From a checkpoint of a small contrastive audio-text model: 39062 training examples.
Rows from block 3 of the audio encoder of a small contrastive audio-text model, named by matrix and row number. Rows with one number within an expert belong to one neuron, the router's apart. Each number is 128 + 32 x the weight over its row's rms, rounded and kept within 0 to 255. All counts start at 0. Numbers have three digits each.
Before each expert's rows are labels from the 100 clips, of 14848, where the router gives the expert most weight on average: "strongest on" is what is common among them. Only what is clearly more common there than usual is listed. The data: simulated sounds of rotating machines with and without faults. In brackets: how many of the 100.
# router: router (encoder.blocks.3.mlp.router.weight, 8x128, trained with AdamW), inputs 0-127
# up: expert up (encoder.blocks.3.mlp.up, 8x256x128), inputs 0-127
# down: expert down (encoder.blocks.3.mlp.down, 8x128x256, transposed), outputs 0-127

# expert 4
strongest on: speed change: steady (90); turbine (31)
router.4:107140110156082055068160148112145158160115161141120186083139079075152166134151182099170104102122105125143076112136116112111142141134161107140131113144228141100147109115123163091131125167189143206168071135198083099124101131153184105133150079166190127130121156096106092125119101155161125086139177195133093145137110099168147128136128142115097138095127132091053085132136103114103118126158
up.0:133149130189133127093100144127112157142143109134118108169106099153112102133072139167117105169099124143115092106125189169141122127174094184151120162179105154057155089149120131125126188144106174116090107131163095093127097150135160132127184082178136127148164151124188166132119090088184094160146199174183142155173058105053144184122101132080095071118088141171116121160138106105117169125100
down.0:099122116093142178108133132112130153118072105124168201149100159080165160154131160131176172105166083178155152181165125097149127147129164101138113100078122095214157147137086140201155096090116127117065161117108142164113144126185132108126155196089134140071150173159093120143046129117100151177135166092136128112137154139139158171096136099144063127101119158128156158126126179150128085147176
up.1:102136100155192092099134105136063080108152115181116118106079155093140126116139093215117082132166152135165144129108122147068057152058121092158121133130164115136046136139102097115101110121126166100144132149108078091170134136133103098124149116129052080155112114131102148077125130187119123123107110197171143060128147157110141130137132121138188036110118110156175158114149094105147161125131
down.1:171159176156100174093168121205112108165181127131101144188143091172106225116141171135125150128134128122128096142168062127135209126171141097146108169123104103104165107086142066096104174134130100180097146120167135087139149111162079092121119148166108155147144088102105090187129091099107065150109140101103140139110127091114128064152121147088134139095136147078118107167097173172116099113147
up.2:148138070092136085124129157125137139132162124087143126126110143121091130107166128147072137150191121127175128137105108088114173100093070097112115140163111168122093118136109060114220091131101127111154087165177131084073136100155142108181103191122107042123140101159121111135143209100146127183143063143158168085086165054105097120127144137099197117135115111081124128112107136121114089101104
down.2:110125076103166141094157103128056129130092129120057117194177113080076146121155104119143165087100110096170199093095097161131105074138154093123216122136103117155173138159136124122093136107123098101171119132100136081083138135111104069063124101148130122116156112108079084176123103142117111100091107137133155142143099154133153125155093116136168157132101063142148155064118060178105193142119
up.3:152134103054167150137131125113132064215129153124146122174154128138143156176063180096124116098149124185141094143119155173158142115109149088126134116162058164108128156222129129109120095100136158126128119130145161089075063082090158195156134125120143156126142091097155118150122119148109150195139166131076140156121134164096169160186124096090164105132098137109138151119099165152120128056073
down.3:108097168152142124163099113131113155059118118132137147150120128123135115098157103085109170135156108159161126149100159108143138183155083169161112141145134041164141131124131104064125165137160195123178137133078146144081125140129136046140198083111114087083162096124145182128128173039163170084140138092152093136111180109134137129054119176139135151157104151089192165110166120116115082122144
up.4:110086069145182116164129142103144154147109138141131082115109066081082183115130070070166125086103099134173149118162187089135106139160170179090136088124114174080119085108131047113123109150189094137168122109119131176113121101126194185115130102126152166121122106133118190158115170125077187146153153136106083139101123118134108148144121102080109215088108138136125097143143100150120122136188
down.4:179064120197086115129109100137193177127105126052110163093081129156173082137134086096110144206113118139151096129100196107140167103152152137113157157197141124199150141164099158214113110146109114103127104100110171120154092101155154131162143090086167088118164117131158121097115158118146153142102130112111085193188135151124141152121077117118150156192102144110177109110162131115135130126117

# expert 5
strongest on: air leak (100); piston engine (65)
router.5:134107127119115116108076111139107142169117168152137128168125136187174129109100144130139086086114196112172116094117143111166079138136124097119096184149183143132094134099115168100082168117119155136137054151134078141120093135185131150168107145186182056124110183092132119164140161081139069074137123168151113074101088083158119123103203058126117073111133127154082098129166138115111182105151
up.0:119115120105181131166162147120113164171081120161159161105187145153135153159170132116126139185073149106107121147140140148074123169167180134170191141102134115066158118148105157067137111125154102147124161088117136115133142066104144106180149123165096208160197112168113103187118136127145154164111130139197148152142141123088097138131188141124157192159144168116129236129149147135150130147161
down.0:136164097116105088069128090206132157109193133154199090122105117127111081092124106115110108090155128087115107107107102145132134135095124118110139162198093157176059143109133129106108146166165108148133070103072122122091126162177083182176104140100170039109133154140108170117165147119108127099159133107096111178146096138155112081121098086127162107149122083145080135150141130161096211082119
up.1:093131128127123161132106117152098136117111129175140135114123114157075128188121102153132144080123146118139111086204155142074134108106179115113136199139118096070089095123145176080103212077156135191056121091134137114092106127141118112106089155167145137138122160177156109162170156130128104109170190073113134092103132151094124109132133098094203179115120106190095163071070159170113113137106
down.1:128113132104112087083114141113148113175128124153131158143085142127189097097084150051088170163134105065081139121092181138141151151128084141170128117156114116094107127142152122115130048161111071098157159170112131099150092130147088128171123191131145091103185181130103181086113146162154126162068125130159080118160137133151184154131127145189127188163155086102106198168169148122148128185134
up.2:187122150166181130114157176118179100126101138127131161058109135129099152170133087142153125089149118166156162139153116161171078144112112149119136096153090160123132184164132095105141135152087113132132106157154109128102127125144107126125152078093168082139081119144110162105073086115105235170118099182145107136175135119172100177205090139170135118092215134082186118130086103153133123075134
down.2:105098160151056143160084098123153104138165080104141072129151160112125119078155117102142147157131094097080087162131103112121146110158146104081104218105149131126141105147132128109124128109142077129055144105133126159144147148151109161117104093112114147079138090072118187212094131137160078103148160103094082152087176116127089129077085070100129059160130139115156134109154087122200143122061
up.3:126156158116122104110145112124167156062120148123084139091093081063111163127180057135125115128104053147117128079164101161147130141122080158144180162130099111108129122150164148106146160131147153174093145090146135116140168126135175140058166088138114149121126122255155129139141092146198097133150142163166128099114141136150084129213142176129090129121079119113115081156140128085155124156137
down.3:155153127134174147160110119128118099125114124114119163069135158101074094139069100114120085099150108115143085107120169066130156059131134127154140152155146129135109093150150154128076138168154151166169110104155151058100177098156124140140135166222121142124104092179092169186129136131061116119134183072113144119100099117133132105051160113141123113146160074193107072172185154136115113116188
up.4:159146122128150154132101120125105124068132092097089067117155120181140113087174159129120186152151147119111167145105191134227132138117073125100092091101132121120150127121098078106136183057150118137110121117117148188130119131137103147129183126202150186161048163166164116139103140119087115180148125118121144087090139102167171124100193183160132133148127168168109142174104164163120108181144
down.4:109162205112143117133112140102155114064131105205184184189138138120111130141114140111145126105130066102104132098087101083157154120136200118181102065131128082095138108154130166125115119143112139110132148172035158115106126082122173112139187148187122070077111163115147151147150142136132183079173096150042139119103131143103109183119139113155162093134159167137145135150131135105131157171146

# expert 1
strongest on: bearing knock (84); piston engine (49)
router.1:093140129154093045113153142146145173153077163104126157085124097122137157159151162105186130102148097172153103107121108112085139122145136116159126101126209182127173113155132138080146138179206135185171067119194095108156112117132207106120160090147176132116117159109102103109094095170149133065120165170098116153145118097170159145164119159099093124099122150099078095150108124055128116142156
up.0:057105165138147204172137145141113073143174107124142144123131118157090127134160109182163124141104186137131134107158147121134123156114137106084163102173109101145115122146112099103145202177093163103073124069159162125140083081142094118120150122118111152104163101150155184128163109154128176187205169130128081149132180136092139054182153191115125120143128140098144074096160144063169111153138
down.0:086139103078167159139088136078184097176060131051138163127162140062082113105089150105178144143185133121111090124145142175199181136105174110128104093098108114158154117096094142109127096139125111220115159096083121105158135158112092083158117126195098160169072144176130087110115132107114166121158114136130120174152094108143157132171123086146126082162128154086151142183123136138096146122129
up.1:135186155101138123133173140135096160153098155115136121158107132127115118096145090128185113161125161120120132154100122168113062098107149135158151150104106060174084139163101128058083111142113120161107110128128100137067107075226156163175065155101142127092109152150219118060134126158108145122149105119154129113170098155071171093090115142128093134131167151176200146111112133138077163111079
down.1:127076101133099181128130108097101095154161066148147123121169080116134148129095091097171113117202151131173154101120148188150117139136114112148094081220094150133145150092105121137085155136136176120125107093084117138101152145052082092082191128112053140094136112158081132133112098119122105108118107153125169198158150103175089133190146158144108084169140081102100130186076121127146114141104
up.2:149106117181114120167067131118142126099142092156085114141078180182111116129143126104126119118127112166128177102127112133096148158119094120097142116170202153134127139157160079176138162185143170106077157131181143152126160176120162151118156168115174105155173101104178133182098072147157105165036191153160130125117160083118088167076154107156125111110116121109100159175081057079138098127134
down.2:085093121102129095130172166121122164198115095112151173165098092076196142060132164146160056116135155150111104141132092132119123145088136130099112156090088124069077146116090156158091120123127158137135166107110089070129098150136145112091077169176119104120103141176200114114128109099080144181118165113100064070158074123109122099145096136087135109137096137153137141081176144129081180083155
up.3:137100079168125112159161157132079120091188082093109111134135082076084083074144139193146125118102156094117132065111150149108109095137089106066161134158155113069176065166148109111225130155148140125119083123106186137106107060056099098123148151114124175134145074084139122150159087130185095157132113133139097121114154180120129112185132123128096097138102130103141124184132138133144115153095
down.3:102166146078149132105067140034174102187094145132152150125173120120093066108095154080123116128107154168114146168122096140165163128130157140077128100066090137083105114100158150108137095159113074221128147121105145125095122145133125088171121155144121109134094133124088101154093086129069158145145091107123151151139199165181127098096114075136167111113117158121145135148066142096149175134199
up.4:157090120109199148149123106119099154152112137180176075112099127133096100117112103114168154096124079157182162096094130102175124194104125092081126183062127126094115136166163084185095131141144102165149178145142126101168100149144132172072166112151067068161133139104103118090109124110164160076134119155146085123136128082167082122136067133081138162130103117145130151140053138115199154168118
down.4:159094156114096109187131207149194110096144172075087108116120122095147169160160146089105154099113190132148159121130144147123132127145161134119071139079169048147185151159122152114142121109122127110148113096105094136119071090062106096112060123098208124120141173086164190148203119182135164142113152112122157178118160158116172138110113131173084132175100128122143115107164092115126139116122

# expert 6
strongest on: state: faulty (97); rattle (87); turbine (38); thin (high-pass) (35)
router.6:106108134122109181135115063130085077130167079158173118164111151185091122134147127128099178162138100082087115131132104100144100172097118153126139118138071090132096126087108114178167115091075090129099133117117162178196194137106087096168167145059086165118159074124117089149119122181127145126087123083150157150111150160047163155127103146162194156163168079134144119110152163155133148100125
up.0:117154127204078156090131137134107136088082151093118138142113164125169110087132125068120132113124136152053162109108150145146152109148152127152103089131116115094155108141118110152140101152159150127131161144122127115136162131114178167153084075138147161098136135153093164169201191099095130111152111098183098202085149072097136110076147118076114082200131072124137232141191133178144123118130
down.0:128093166131178144167151115107117142178164155091178139067132059100098118138124120197133103176126145116161137150147082098088164144111139143151147148036121106096131092094168084143145134109141119113149111148131123141099110168177110194114160116110112140139089076122041101169097122116101078120086138129097131160082104184152098172114129127156150139129159158121113033096094196153141176141139
up.1:106117125174094110159113196165101130109145066067091125117100207128116030141091097100123103073076097122111088099094167182123128157143156100135134073161132121102184094154122145135133105141116104177083169090090081135147127110077148154130127153138148111093165162130143109185149123127099112100063086118152087134099118067129148056088147096134166121150132077105109145094139112139128112153083
down.1:126133204120154111140149132130104082134113174162129122090163069102141226129141110138148174167109171128121141151113099119106076130108116207120165193068133140073137088124156101145146132128118083100173128124184149084152158167146148115142132096105086121156123072073129107111127114115123070137119113131071129160131093183099106213088094152144142056200132111100107111139097126129113138097152
up.2:110120129223119098176114176154097151114113101119100124124077161139133047137087079102119091117090102111099063081126182185150149160100161162166101092138092113176173110179101165133123096110158102137103170120069088166126141124096149140165148172128160150128171134111146169136194105130136120111061081139138097169113126103104117095114137123155133146198099054132089125115126121158097134141079
down.2:095128151083111108154137124142148119126128152153116121113164066116148187123150148147123163158103146122142156147090080145093058139136132151125196182064123191063145070077148083153123134154106106092206065080193118077158150167138125106137127122092115104138140059118138079149135162116129080149150136117101110150109094141138131213127107125105132061197158105140131134112100132089165115132170
up.3:146177113065199115099111089115142152057156091145099164083094149109107129145135111081168169108157116096151145138073112156171158153125085129146174090118131180160100118146132149101096155150136067147136106153099124177070096111199141121115139122076072071162076126112184186115102152085108130108127097120088129156113097079139059150119109154137161146100066118119156171148132151171135115087137
down.3:145105197156103170086101111129074096118159111119136076155152124111118136113092127146130133185071130120139092123135082183157173120108149059135108146101117102110131186125095126093141128129127151169119231138078125107129137108190111098149155150124084179124130175188106152177169088118115091143144149137145110133136197151083171144188070129109134152172183216158118102143138160146111139134123
up.4:095101140105132162098134166156128120221091080088158145082133108133120131115132095085141111144117097153138140038163097119165072142151193129121138138162155153099133084155100093122154090125173078114131121059090119154110108085161125191116161129111116184102170154173140064139130083115128144107113154164187111158121144108126064124137085104134098107132139156053139213102122133079126104123150
down.4:126133105163118073117155107088083111109172172143153160133139141113064059143113112188096148148116165091108090196110104111169164124104122064142140133103168100108162175147191181114176110155126112149129195148127169119138095194158122074151102080112096081172161081098124146146104176113092130140108136121108159114146128128122165155133127129103176111134115090182131021168139142142096145114102